Rows from block 7 of the text encoder of a small contrastive audio-text model, named by matrix and row number. Rows with one number belong to one neuron. Each number is 500 + 50 x the weight over its row's rms, rounded and kept within 0 to 999. All counts start at 0. Numbers have three digits each.
After each neuron's rows are labels from the 100 texts, of 14848, where the neuron reaches its highest value: "tokens" is the input token at the peak. Only what is clearly more common there than usual is listed. The data: short pieces for a synthesised band: melody, chords, bass and drums.
# fc1: MLP up (text_encoder.blocks.7.mlp.fc1.weight, 1536x256), inputs 86-171
# fc2: MLP down (text_encoder.blocks.7.mlp.fc2.weight, 256x1536, transposed), outputs 86-171

fc1.477:502466545566492494541496548423544542467426451520472569479523516464422512534458515476536499543545451429584543472502544462438521521478475501518526494493508511499491486543583478520398539500565403433550568436459495484561497535556548510569524593551496483492485432
fc2.477:501566579483546374485495537505484453542528548482489604510493494386506470474483491529581533501470522499497581502474500536378567524534480478516484505505579469501478487458395566592501574526580476477587561568558579548487426482508439491497465471472587488539562562
tokens: "melody"; "string"; "104"; "square"

fc1.7:491528464514523499452394539507515502481529511483501500467550491467533443552548559523530506559506506443433574467488453474476442530525502542523524571548510598494560589522523541495656420537574479468520462479466643556500540471566505446537416512479424533554375482
fc2.7:474484506531473559548573487473522444485489528452511363429515537524577556602569547493579500479485424590440516401453490419519586382499518532610477506558420506539518452477466408508492595504512466458448590596557445548542468448509424541486607461533481439532410467
tokens: "like"

fc1.142:539431553420562475484526550432543496461522443561462470466534415555506522563455517480507477494459491512448515329476425456557583454489470510424481409545514451556485556414461536445493482529529546531462484545499450401475482522540417498502466548496580567484583580
fc2.142:545484574487491485488462453545601412501470525415437560482489468460612534512530525490440576476534560478556539490547488498378467498613518458453485488485517450475484486554494474518578525502459564608453430465450527458573580514458481395405485476414543452578555539
tokens: "saxophone"; "piano"; "bass"

fc1.539:426481566461502483515460581655539497530449562475564405481445501458438536421469539520537462493473374425428462451513567494569489430523437569487443529522472569470484526569419486483587489549431530426451529514455506474489596442445483488501435491496492487538470459
fc2.539:520507614427542552398500587364587533492467547465499542488477495508571551481413410515520450407454461549500546458491526551541513435587435523474432486494518514512469496531536469508559579559554546434538453522418540567406486519544494430402471526480571487532469500
tokens: "piano"; "square"

fc1.124:564508410451365488508500507565526495546507592506475452453538522469582566536468575436466523525449544498523471461440529464505505516479516470522459412485489601336561613555507464499530549400517460561536431562504517509485434450486476544466520567522440489535496512
fc2.124:418423508358447574579515575444484493533493456445544440526477503463404550441523548484428491535436451602558566595458492475581458534359572529473491503521441558501425466467436449451467481525535485511511586511487476524497496447470535527540466452480517459516496498
tokens: "#"; "melody"

fc1.314:515584488535497427453543508486511484634506457517503532484478405456542473544530434525546491443502510539478513544432469477542552447543495492446447528567513608392540569429571475593484426531564477552456513575492492407538499476463507481624512488540516527400498521
fc2.314:474542528492507586494518553473452479481527435542519512576465470465526516575459597572542530515404455498438572509521593482616493558574521493470552473517562558483556528524554477506438434541556554496403519507481456494449402515490488491458473547489567475560462532
tokens: ","; "chords"; "drums"

fc1.115:492474481505590509474546488471458460558472485453463517474492497562498549490516525414545453545560553453455481600566514506478572484514474439492527551506552531522377522429501469475577504523455467424539519465599458517510520523486502425542572568477498510560553524
fc2.115:468446490603421439460456490441542532408525481477468491472479500467558457541539534464450477530477525570440505434546535533565520515446504537425538538528419538564532524461526493503543524493557501530397551555400537557472442507485493604514486464521500550458492515
tokens: "chords"; "-"

fc1.496:579496526464478505470518494441495455607511441436471584478566450423424546521481533369568483474516511523444551446555551544375485569513525422495563534521590458493455529593492501476517459514437518437483548431421595542493556429482543546510484420543453540497450484
fc2.496:374439519574480550419427491517519544487482395537465517518526459559456495517534492571566565567549548562454466454460446519540492505545514451415580480498520501512530544524516592480430395583551400522435515536461512490471467496483513571525436482512524459555488589
tokens: "saxophone"; "flute"

fc1.55:479572598435548574571455408555520522462497533505558463543448525467389547516451542510502477424470530469550470525423608540486454456452491465515391479441572444490462510403490475475564497554507554542435458471502539471349467517567503527482529425428402562441543525
fc2.55:513557450566601464502470637488479435438531565550521472529465533431516553438606479465588588526467566471532501538469495535477480516479476474482452544544471509482424442523561440384488413521485526470511474396430559500504501568534602572489485511487507515490556559
tokens: "piano"; "<end>"; "clipped"; "muffled"

fc1.415:444559531392414526480569558488491467475511559483605537537510451479527478519461568518555457466427523418507443499486414561536633536515460491483468475461484608530475478485558443544456542546462486525506403523446405645565540422554518445544520505415544485523502457
fc2.415:534464527498484542576486528493503489386527508458605495468370502541478478567470516518507456553534468506488474525522620479564507436469497446436560470420471506512447548488382504517620424558502499518471525527450491481556484454590591493503579506436536564497482545
tokens: "-"; "vibraphone"; "drums"

fc1.30:495566560515520544462451555517523584557433427546515529537510541567531549549495385482525502444482466454594491587435514428412511592493558529471506560520496468490517486435442452524544397476446457472605562533459399510504490497460452421499547494542462438532489530
fc2.30:465491553474491568557540517464485511478465473558486518455553415518533501496481470483510457444407510443454466405501498536492629549464500573491618386550493540388537497429413452494540499442542463503471449511491438405628585425487529532512487446526553562581489554
tokens: "bpm"; "125"; "string"; "112"

fc1.136:450404594540550570514434544534576491466506411550535544525477467403483433458504509572480531497521466497490410482589506413542423480476471458462462537470488489552477448580528506473467513543483466554519542504539545576420537392502562415443480495555534495549536504
fc2.136:563615473503488427438448489418435506602515409641529489439471464471579489536424571415503461496524442496509478457502504502433533477489452525562526511556529563420500542475508534524405503501546526567503445517519505566471490511551461508476370404523445578556583473
tokens: "horn"; "96"; "marimba"

fc1.484:416484484507516595480505520618444381548508500461425440598413476521484508511410471503436442499461483504571495594551522536530463513439506574518475540499508537520486463534504532531448538524607463544598480433455471555530442477473528481522528404431463551437496477
fc2.484:512493541496611462578540543479502507474544493549579564489521498455488554567552495527372632521360492511515456507439498493513482501469523534439590494538503528462485558478460478483517488483550491431578502520425518527419499519621595523442468502521504457485524407
tokens: "bowed"; ":"; "bass"; "drums"

fc1.101:608503475509502492429533442492438514562474525508430560489542552488532530480485478511478595597472451489536537470525551576535500513586565471484477507452509500535518503532489501521507585630451453441534429517533492460548533506519398458460467499440494500519460527
fc2.101:533465478529507527497549479415512367476520528484617547432589441420572524504479476485514551513421607495422555490512437486537506473569518478465406463451479482542456487629521454475452435485582473482496441465476466512527358483537565459570480455545535494471480517
tokens: "like"; "string"; "122"; "125"

fc1.319:495511471483460590438477523478486413521527574533387517455583530461490472478616536454467500512440476511495506605507458562502562420559529521615479599511555429464527471528495492429501577506500529468543584509540489527496526500526504535452491479559501478475437548
fc2.319:494612444463471522465575483515434429463505552560583474557439524511503462511537561487467495497422489463460415583567547435450503425518418436472421537430526567529486545499539527491397493471514597512456506476455504474575411485490557485473506480596579544487398545
tokens: "drums"; "bass"; "harpsichord"

fc1.656:460551513517480486520500473396501595518448492534551467523591532445536470478446526458457568561550419541520570498501487597493566449483466516422518495372476449510490511526534483454545592575617579471456441510514621531557588570570476373572556516395561521569509532
fc2.656:485419523565607470403442489533545441444485550371453504541473564481501634408456469475519486515479565490449484502468489434586483390516482512446522557500470390491478432577543495514452537484441464472397555531472438477516561573526415546474478422498419566560503462
tokens: "melody"

fc1.553:588574464511555463477544517445551520475497517370495454473485495388543478492512397530534515506438455569471488440565423505557546518535477512405407522470472447532631426455488405480485527524542420544561380488484491533527485473429478470446439458462476547499534534
fc2.553:480499458466483495406429473593508437531463561543570455517517506543474580569492503499436484370538491535514531399561570446541469588552590443458456496511510542456563530532396484549572507469472504459441447533457551493495473405472612465493409463539543434430540587
tokens: "like"

fc1.63:442517551489387485518481560489511501544468511410471510447531447436546486464450362567527522449497497486496534488436586475488623489503555547512602535455506533482545507515433473556562562454480428410521476448555487557570554452485456467481483424506608474495520574
fc2.63:530525491521510488498565521492484595530479452540507517548529460479480517479543449515543538484576473517541540388562484477487406376467411476450474446492526610538495474525460488499508436505389609413471501586480389478518484503475552468522445493473476530500488480
tokens: "like"; "melody"; "bpm"; "vibraphone"

fc1.355:456466471521416494511529619481468532594417496568505588466579573427480404487506514549527566375530533498537531492466522574548568536608438506524392439483472529503550550569484478582517505460419516476477496501527508571545442414450487553600523414489542489523500460
fc2.355:577438463547466493473489474558474522483607504491520515483529521500544529459540571403529444468528540422702552446563414512439466479492435480543505450463444488542494576556462482544458444530468422496411455473472500441497482589456540579430536374518539485544487525
tokens: "bpm"; "like"

fc1.332:483494496469532501427459618478535456453487498595511436433510525504504485541600416625488493529448554509569508584507425564453497547469543499514523508564458456487457498539519524517390492553453504512543501444482502533501519518455523463546494501481503428509460498
fc2.332:532487489488458551489542535450589586480512426419550477583453463427560522558457595452545614512510509520490554576522458511516484566610436539543540619516510483550577547547530498493461434490535498510445514528428468495588464424566568583467481501516589477457568455
tokens: "room"; "in"

fc1.122:514370500544482536473548569570475421494454506604480468564475517408469479589386538536472517491613396612477512470471463510472546484470523503487459450447459490453539540494549452604437512497516484554505510486476518528472519552536548445468458525560464394523607455
fc2.122:494529379439559456422525501489587473543458531470487424443519528535431455485560521494435475562434436482530513438427463485541490603479546537526584463520415440556476522528442513552534479516571515433479548552443427376558550604475410389478450478486540463525443456
tokens: "drums"; "plucked"; "139"; "marimba"

fc1.558:465515446460466466454478642493428455516519548550457422536453483477494513538526491581448478464455481443589495484551561533535531464478363534559558466512413500485499472499460459416609500529445536312509576596539525545437494483501461541490461535517399525498470465
fc2.558:492544543601426492476522621504484493517408573535498445542523486478509487401470448518516552468471510457443485474497554523554447583515512509593513544435536571567513476510395536463493530572542352458506480473474506387445453502465551381510548468567487492522523534
tokens: "drums"; "bass"

fc1.373:516395525575522429475501447604631453538505410503492614393423511455536443507459536502535406530512512399593465532415503459466421523493510444557445534484606527412463515477416547536509486553519562444468441538613421467455509491453525471497476417464470599533543501
fc2.373:514616496477507495492517338598489480519454538483540512527461486507473510459477498515454484408408513473458570508446392505474461415490487531456497525463369462541511480480597463511547502530449548529532547468487515452541535465465435429494545486581590540575458495
tokens: "horn"; "like"; "quiet"; "79"

fc1.717:463507463437401525586403580514567619441521484440508414503427520516553423531465517450363502551564484494571530513501387540479491516437439481486459520530544429487507426509468486512438538531536578531516527543518487546433434559599472511436515456509397549455570555
fc2.717:462516420490477566534579464485527544512514514472509544581572509519504497499514516497588546504525575559451519556408456491528535511485479531507545510426570552463457619532452480568488469537499367514599544485459411486503597630507514545503444507481471436455477441
tokens: "bowed"

fc1.126:529458483538496499567476409565490527513541472567399562457489547541492517531600595513511499578518520470488462590529473518447540524506565424487445476486535461485505501656485555403482465434537561494440484572416450513517499456431493538478407444450558470468555516
fc2.126:530501445400559496553468483473558487473508503549560468566470579545542506592452509476493555502508420468439450471487527471509489587523467473449483482549507409503476519432635615464474438507562466528509439524488456423433451495463445509546495551557526482470540456
tokens: "-"; "chords"; "drums"

fc1.231:467485539551466525465571500448390449491490517529558459513449479569592466507527443526514496467481556553529498576448463482483513488634500615481566502554441528496545489446534418455508473588459465533453500453430509525465560483562583433515533603457535480506517589
fc2.231:499544396495424489552449500459565425484420474534425515582489395497518462453454505468558508437523526516405434484538576517558482468516533430520546594480510614517504411479470509524520451610427423557477541500520549484489630549583443491484434375372432530476527531
tokens: "horn"; "108"; "harpsichord"; "on"

fc1.436:518493490453530514535478451474492517516508496466553523512547550394530444540514521462574449540495530572605458570447490443452531485419538478427583573427478495478431428528568520403505449571475488598518522491563426453535492504458483480537444445561420513600485539
fc2.436:490538503460456466499448552442498431565518513502585479503540536556552471486503606435566491534587490507393555540512548552503498536505480452505478510554471502511444538439515483649445459482468490492555505450492528541486552418496542507430529471531506480499496448
tokens: "drums"; "plucked"

fc1.422:502381452451534516383463468454472425476410474528530514493479518543487457479435497433526518493508480444572496501498524514480357420523508519603453500516519505496487507493469461436510573432536521529556526527473551561536519548432496579455475380397421451445501491
fc2.422:503443468442454527467472506412376542475482443578517531486523542458421510437456402471448512516392511520588496551534502492378491446559460453586456525455437465493512450535497471446449481418621577502590459512516476546536542446503547464482461476533577636433469482
tokens: "saxophone"; "chords"; "melody"

fc1.408:520363525528473552542518563445462540441526472520541482526569507541405520547412537382510590491554468510392401539630542498571503499566427433572435483597460529539487537466538473513486496535456542530574434526420559415509518513413489468510504545566519466510485597
fc2.408:477551577515519566497469488525477519427527525562493493507484558534504507605449486482503443490448449496507520585530571431512552578492569411412454509455428510514544559420432483460423528485589529529471590495467461482391522504499552520483532504532532476597454503
tokens: "piano"; "bell"

fc1.573:560539595476469418520453489467605510574443464460534577486447508513480515478554448566568472465419501583488481452550557545425392464452519478623434450552453618503564628515598549495487518465460476507537536507398520533458514547438505402455569558484545512486447543
fc2.573:499509501476404439527423466518535534438500532448488524427472514496489460462539473434528490498463538514483565473431579591510450524470567461510411433380444509548422507452567610485411425529490548560626500579541583438548416503480477623499499462482511501597499463
tokens: "bpm"; "like"; "101"

fc1.338:525607533490519544476515478447567600443585510538592517466364506520505570544583505476542552483456450481518516554426457539523521560515594563517529529427484485447440474455568436527520547518498528498464469548414537445403477505475468634453511519448433566487553584
fc2.338:484513466468491565555584597414496521424489526556481589527574547498518413544526515455513441473528420567481541435529513407538569528531464484516509408573464493512499467472552406524470610491461457484480500472447490494435435519499525562390537379478481452489489478
tokens: "piano"; "drums"

fc1.335:515403602496454462470497516567498553547497445463464386491482474550601517447564551594429483558415632482501476523430483542482613539504518432432535558536481505489558415508446522510536494539452496522427549560431490526451510516555483516627437410552539504470521496
fc2.335:512515472419527501572457576482546466470514483509549474542425442556583519563466546521513459476556568546565535499527591525507510486528510484499457524434424596544389451526512479501480510477536529454624494475482446519505510465497551475458550476486633549542434540
tokens: "bowed"; "trumpet"; "oboe"

fc1.699:376405514471492533554605513585403531441444492514511532539488463539611516458526520513604465495418495528460487486489546487423503431550474499489513486489586443562439487559567531461462483500567572560558535533516495568559495393552545380503570453495518476459381481
fc2.699:492512530410570471524495436418434544415463583461464479503578507469442547496548494347494529453448483497515491522458510513442474481561492538534477398539525519490452508519575420446540434590500375547576522496499549445473569535526457501507505482482397505562544534
tokens: "bowed"; "-"

fc1.345:544446544481545503413443480470433452447480539382454505536528434468523514519517566505568443430538527525536395469516479521496492604522553527507424503522566468573446548489480536499620510441492557404524525423537525541448467483634575485501488498480519512500469484
fc2.345:564533441544471490497486486477482428504480474561513481402488543527496475526504511527432482421510451516552445552399471615465507472396407508480452460514489504525489578454468516489617526567475454531427461582504533454521473396499514459633531425431550518500420502
tokens: "-"; "<end>"; "bass"; "chords"

fc1.10:441546486525540558568495463560490549491568502586558469533541424440456474485463490465510500475585571561555457501597528520432564455498443518475577598519502509562488529473487510426451466517503491438445395466537532479543608487406535497483530497482477518494465370
fc2.10:488502484575495454505373523502520477558492524504496571508591541510448530595557435582472615409549508434555479524528532397553479448581557488481528546443431520511518465513451498404512428451595521483453454531396516581552542514539519572438494564496573598401468521
tokens: "-"

fc1.233:513489581444521505449499430482598467504536490514511509502563485525539543497521451565490465541536471367498528519469493485513467528421438529473473440623572470461427469514549426514537595553480445496596473522566575623442486549518589514398538512508545419507511515
fc2.233:403440433543564534466553475509572436470570539484523602473459562468524517430483532550492496503469485522490416577521539570529559550542506457551473350457465425497502485422507514498512494597482595478516547542569461487522593447487520482474442612517484512480439472
tokens: "bowed"

fc1.34:559491476525533419639514527481478476540521551498378498430460359492514541508554410537463434479466553426469403447430457456545457562633514441566519585518477450465452538449469422512528544528440511451553370476437481467470571560507538561501491437521433463510513500
fc2.34:600545563528539495463492470514483476468504472499462495556552471447521548468532557499526454465486472524490525475519439560492538475419542482537532528465403496575437442399524416498504480405476522573582512465511503551465537517566575536481527475430486506486524489
tokens: "chords"

fc1.69:492488579512575558413566394595408533462437494497573513510453422610546473474469581538491463517497481540560500511513539477466516517479447495524528544543559422466608473546457409460498520519550530503609568555528511513535567425524584560550540539553417473503484504
fc2.69:495569471444512459587499538461547559475511487582557525526451489610450477427529370473524459512586503501600587556494514466537507575527487457566551557424512494587520487378472492574505467393547544467505520506465473559536542508488371454554480437500497457410462623
tokens: ","; "on"; "<end>"; "muffled"

fc1.277:544448381516418538500437489513456505498451469466464519493546507500529471515556475540439485453506490508493518486472511472453461505530581510534444491509469528472408496526508466459519495524550497434417621481616558485544456546481490546496561503516526475498540487
fc2.277:418498556559472409538461573406522522449504546429484486623483494484531508468445553481519326515468485382574546476607554513475496454586575509492433581464540518592419452478465535552476493467465477426471439556561536540443519446487501523437528525527492548520500513
tokens: ","; "horn"; "<end>"; "piano"

fc1.129:394468502482470496495498599548502472500534481526519551493470389534523452453406526559460403520475475557454528436472538527488504478598595506386536476509442529536483504569488510543448421495497554413536559477469504543510565593368532428443482493484449414549484552
fc2.129:544514498552476496448403499614511471449584456498463474475507548543443511468556486619545495508468580446508507512473538588525457467501510500548545468517477470518545609433518511442571516545510516505506513564596418465584507497473543513442475530510498557425457448
tokens: "drums"; "marimba"; "vibraphone"; "bass"

fc1.759:490449585531537456476462460487518485478509392595477609422448603615438453423458471515457450442499466555480532508570530453429471544537504477518486575454491535525535386417503499557482491603526491409527492455486541549527434446465429441440361521420452531486450540
fc2.759:496532472494478531488470481552485564460430525519578487385487503504632508550508441522588454554518502461570514593475533618506550511467449494418523525499540517450442608479672463487514455550454450398487497517558478493562491529497456499541444512518559488476480523
tokens: "horn"; "like"; "127"; "108"

fc1.397:596520466426560500389619463464506552415469525427489533537576450475499468476602556514446422478422562498461490487510489485422543579540384546618517499571480523520421543448515464570495491391431555492544548450509482439471517534562530555549538458540460553517493519
fc2.397:485537511535517560412518540458449436489468502456498454472465492403523430495584501436476520405489452357510529457418481601493491462466436448431387468529507552474457557450416411478498485498431507445492575553447574478509465493437480467525538468636552513449398477
tokens: "-"; "shuffle"; "<end>"; "bass"

fc1.619:513477492449545521457414513530483451600500449525441480512501558521490535511486554472568473462515536493490469573477555429437473506538449540605572475450570509495547447525511463468581441496504439628526573527581494465492510500557469512521500386534484610479598516
fc2.619:427450415572503560510470374473489414506484468406462517532488493524507426505428505496461496453593617571465443468496459458435573479507599463433548474465464501502473593585424472474488483508494443479538453482481514541555513572520544542512482505589528437567454488
tokens: "bpm"; "like"

fc1.175:394471446343465504545477477541503582448573508452458502510503468532489378498468453481549504528433530449517451499577435561583562545615436438521505494517540484459507598444440396472428518524533449429526502522510495552438549522456533417503553514542530498488499533
fc2.175:472547416566439605514549519546588455527534510567495455547425560386582491492530543594459542538514527485477474567587522501447409536547517465460512464480487476422541572527583535506461508519465496388545489496570593463426540498538542422593504487530488494507523576
tokens: "like"; "string"; "122"

fc1.305:522528461482464506453631494508516489573447536561518439465465525543480533499487405522539475571615499441533498476489415597457567491535447535671511500506537501470536521529539550487649452552538461518566546531454524495550447460595535568458525481513504476437556557
fc2.305:531498479455571379604505503520578486504533492579517533472442525457491467482445510542495443503454487573490489517531507484463511505497531605544448541491442551480419518510534552475416457507507426565488566482466508487489500521438503463484457583505497482483435478
tokens: "like"; "101"

fc1.655:445423437569478468412454499453474513507563530471472565429426488457495500521510471564504485530559480450512485459484446530503530429507563440524466543498436536408515441523513522609474558492530555588530530511365414480413548528557554599483447477544531502420428480
fc2.655:459476467514547528454515512536535508559458368502524467534557598564496530520483495450495511564494546569480588388518429436603518552466494589400514606418453597450480509453525515542498418497589544541528425443504439476470505457580457531463467442548568578502499506
tokens: "drums"

fc1.118:505489451557459424383480505545553470584494488511514523614461492416404474470471539590520458495584501570463479544529493448461460571459457534490513594398503548525447496398433530561570493434519470517542438555459379474437594446507458468507470486465524620449554491
fc2.118:405427481534497461615527481426459399491486486467451458530540520468506536449550569485434520495461489606484470503506454567558593455547487486514509548544577567521545487541568555529613530482565531459526521568555558494445521520414539570476482526519496418473481631
tokens: "melody"; "lead"

fc1.322:509582483562509432475404518502529412534433430560412507532527538529581465378502546460498494449624494451490458608534487520514552525486498512457449435539460521401505439500551452550464525554544419530498532481549480539411456598497617521480465589448512574447532572
fc2.322:445528500534542467498388410539408582450522545564448467613461470507510490557555517530533379498429526463523482455451395459525604530474507517503439443556522536578540493499525502373490499547406562420516531544520491534507415500531449504412599418525492442537489532
tokens: "bowed"

fc1.72:452479483631502488442494458529544477537609488578523489591524505400481512501508450541560504589472503559439532478522432505559457481536568518542514503465512512424471489484536464505484439496533499494485465509561445451521475501585446598496480429500507510536588551
fc2.72:520436480567479502510495477499554501556538586524548529479502523519530546488569424485573541424511502457469457541502452530438500500458566542540514475422539508542418511496451523510511516494469556545542425498445547427549521474427460474492434426475483401506517555
tokens: "-"; "piano"

fc1.676:481484469463530540427456536485531461439477475485517396477519471519515563437467433522584455495453478491434584496463582575553531490566506468464455528498607608471478449539558473497574458480554523483515496464504488440471491542559572517523522468456540572461522509
fc2.676:486503511494404488529466576468511459488509490486467423576478552515545609526528425548482448438483490440511506423524607533468503520463483447549433457511423442423474514474504514406454491378431487435484506457508444583558580632563546417466522570505557529524609459
tokens: "piano"; "square"; "lead"

fc1.501:615432479489477493571420510477524463491489461529467410532549553419513377590448504445471553478517502524505522543535523494538465551516473416466445577490438521471457444523557504446505484502486500474513513454494383458513546622461525420504514463446507494466530410
fc2.501:552406620379481525565551541516474490565496520474501514587574470497539476468490555533524527506480499615433447489452502425503558543472561396346568576426524512475543532566483485469520506513499528448456445529503464513518510495443585525403514509481510376476460488
tokens: "#"

fc1.38:506501481544469468494520540474438527589501472443519489568559530465405416536563408487574517501530541523478469440602464523534516470576586466532574610486479587516538480514584469491543554453558513462552460525563471608533450474437509479474436466453453475504448527
fc2.38:480531502598498552445542463476505508494518511565484437438606486540481527403497452540508440587450530499531455533481497451543434440514539442506508588467497567486508550454517560503411538558480372535472458453537517577545522546411567521532438484472494551477467440
tokens: "bpm"; "like"

fc1.260:408421599518604405462492550498541368553569386487557453522492526508410518529472470411531506503404462505461528417521505444500518518515477424472493521513508672492518511488495481446480570466472432539521539487479522507509594486431545389516443564482527525373486422
fc2.260:530484568581563550487442455407413539592430461575516471455503595522420489557519518508432493522555548450474504508426583541494512485479587614488455428412584491580521557512455430469545525619573524446478484469495523590438477571533477483423475454499495456526512426
tokens: "horn"; "drums"; "breakbeat"; "time"

fc1.217:445531581565509519437466532523480504485512463539603487521488492377467469557480620529540504522548497569478558565514565412472500536542538402527505568455428533557514548526405481476513575491498476503534545484465468386404494525472499467441424504409482462492521588
fc2.217:485496430471529548621524517491451510553422470480504488552492534474497527574502488517506549508557565494515561501529438558455525521463537606529452453546545523443354464438538481407462582440444482457494405562501505437410464560508458533504491471466445538513545501
tokens: "piano"; "bell"

fc1.393:408477471400480406501393612484449648541405594525450513542515519602484550535482494536524514492537441486484513505497549506487539487522525460576546449568467582588487540501549550551531534533431510554547591517534506564488502570606463560519506511496408523495558567
fc2.393:478482419432586394514483564454569559528456594451500444478510552444485499442543560560478526583518547546490589495479508512478425416541530472503644472538453576445457532507494495503520394462472540553492524594616524551542430443406462491627491586501526463449465455
tokens: "like"; "horn"; "square"

fc1.441:558480508538491514534542549504503550608504493476430452485497520507517533424535587459529451507514485562556477457420358517555482492514484428478433488438426515493419462494577522589413556501565477537538502485528586483514466513447516528496462373460497517516488446
fc2.441:511470504496542504545505522579490511395431519518561490447437537459506464493535556445463415495471531516384363442498491482458484512486434525506506524509494440445561471446604487592483484528488395362516525492549467422495572509475380532474487479489549439424549515
tokens: "-"; "organ"

fc1.510:585485437552404543496479405499438465464540507491445509563522537515448435428454555489443497563484432452503535508436472496459548498527425506523483562387452539556549427556528497484533520443444497519494451509535477479645491439560507422449516521500535544544416433
fc2.510:497484510523504543510586546416522551570500519487517488542503485569477362595510494533531497553523538592503530494475505496510541508549477510455441491469529540536447524487445587461510455479466511502540513537524627538542448577580408580449614482415514501490500458
tokens: "horn"

fc1.610:555450557435367453484526456450468502493519490482477461552529490512459532601506455460506514570397405455432415436502496542496525515564531510494542490515551538518543480445460549405408459503500516500472598481465588491494521454446528487497452566554448554532587553
fc2.610:646496484503547527470566465565462528448510478552545482570531477469487571488496512479520471543465436585542446413532514482490476512555476516470511501458641516504561400383480463581517493474511475359488441442616457342598496615507590547467501546475528524477452451
tokens: "drums"; "-"

fc1.701:484452523497576538462367491480529500440471540528528492316472463502571482525463497511572390519457510454561522521452479548476428547518480485451413413493558497598499436532574487534566475560442480574518474404487514589498498441429530451463483433480505478476477504
fc2.701:491514559524600473413497496510500485510492561537479466525477566485447492488502532523642470541516499568513539532448545463524572526391447458479591484549479507559557456478494526527537497475596515606513466483444529601507501439485486501525512487494496539467490428
tokens: "melody"; "chords"

fc1.302:532440513584532515474509643475461447466495527455517509519544458478443620515606531553571479510480464496480465533582574468497439468482505522608492475461506494441483469477457478468420502532516502582542537583432537516465423570508561415446552515534518552623555537
fc2.302:445608521517450585513645528552511453524432533464429387468568584533476565457408541511494398528536456459537505549472479502497476514488424541432580542407611484441469559528476513519488538496577431414480589569528498565527580407484467489517471475430508537495492479
tokens: "room"; "a"; "in"; "reverberant"

fc1.232:544476524508485471529531516528435529529573504561554482473459475500537495525528551417569488440525497455357610540591548564578477465522512523503535378467523437479515522535528468518563387488451459412452515454439331383603524438551607510526431415554541522511541472
fc2.232:482475543489531522453539506505601505513481492509528408504470566454457470585510506487546499530525553522546532479527515525465550391510510487540576460447461527478404420495396439481513470477487419441465447499515552517462522527488522490438435492509432424480476441
tokens: "room"; "a"; "drums"; "time"

fc1.391:513516460508530460483530491490561514566507463476538504505574482501482347392482501499448481526589526548438589519522445487588520478547503493483428546451515532533475504590394570519449447615452488493489436593452502446482461457514514361423483417458486468477500431
fc2.391:454484499524560507594515569476531523544550495577487492504532497475492417484522451508410387543550419426484562600371576459552511402541541486567526484502500482498500491520470454485529491352571529502485471548560480518565546511415560459497535484575529493537503498
tokens: ","; "<end>"; "bass"; "on"

fc1.5:533541529471506536523521425513535482471508491423544505501390444582533437501519458502503497530450559392497460544515504470451551541535531451505561512464582512463506531505410532435457417422474423475525533482538568519479481531559529418590553535602517480455544461
fc2.5:447479529595588499502680547433477573534448461507558471453454453471557497494479549438519521501514470517506541521479567566531486472511471396480422473460469489428497535576474472507530596449463395474509486416487493489514541613550577447535571531557497595407533541
tokens: "chords"; "melody"; "piano"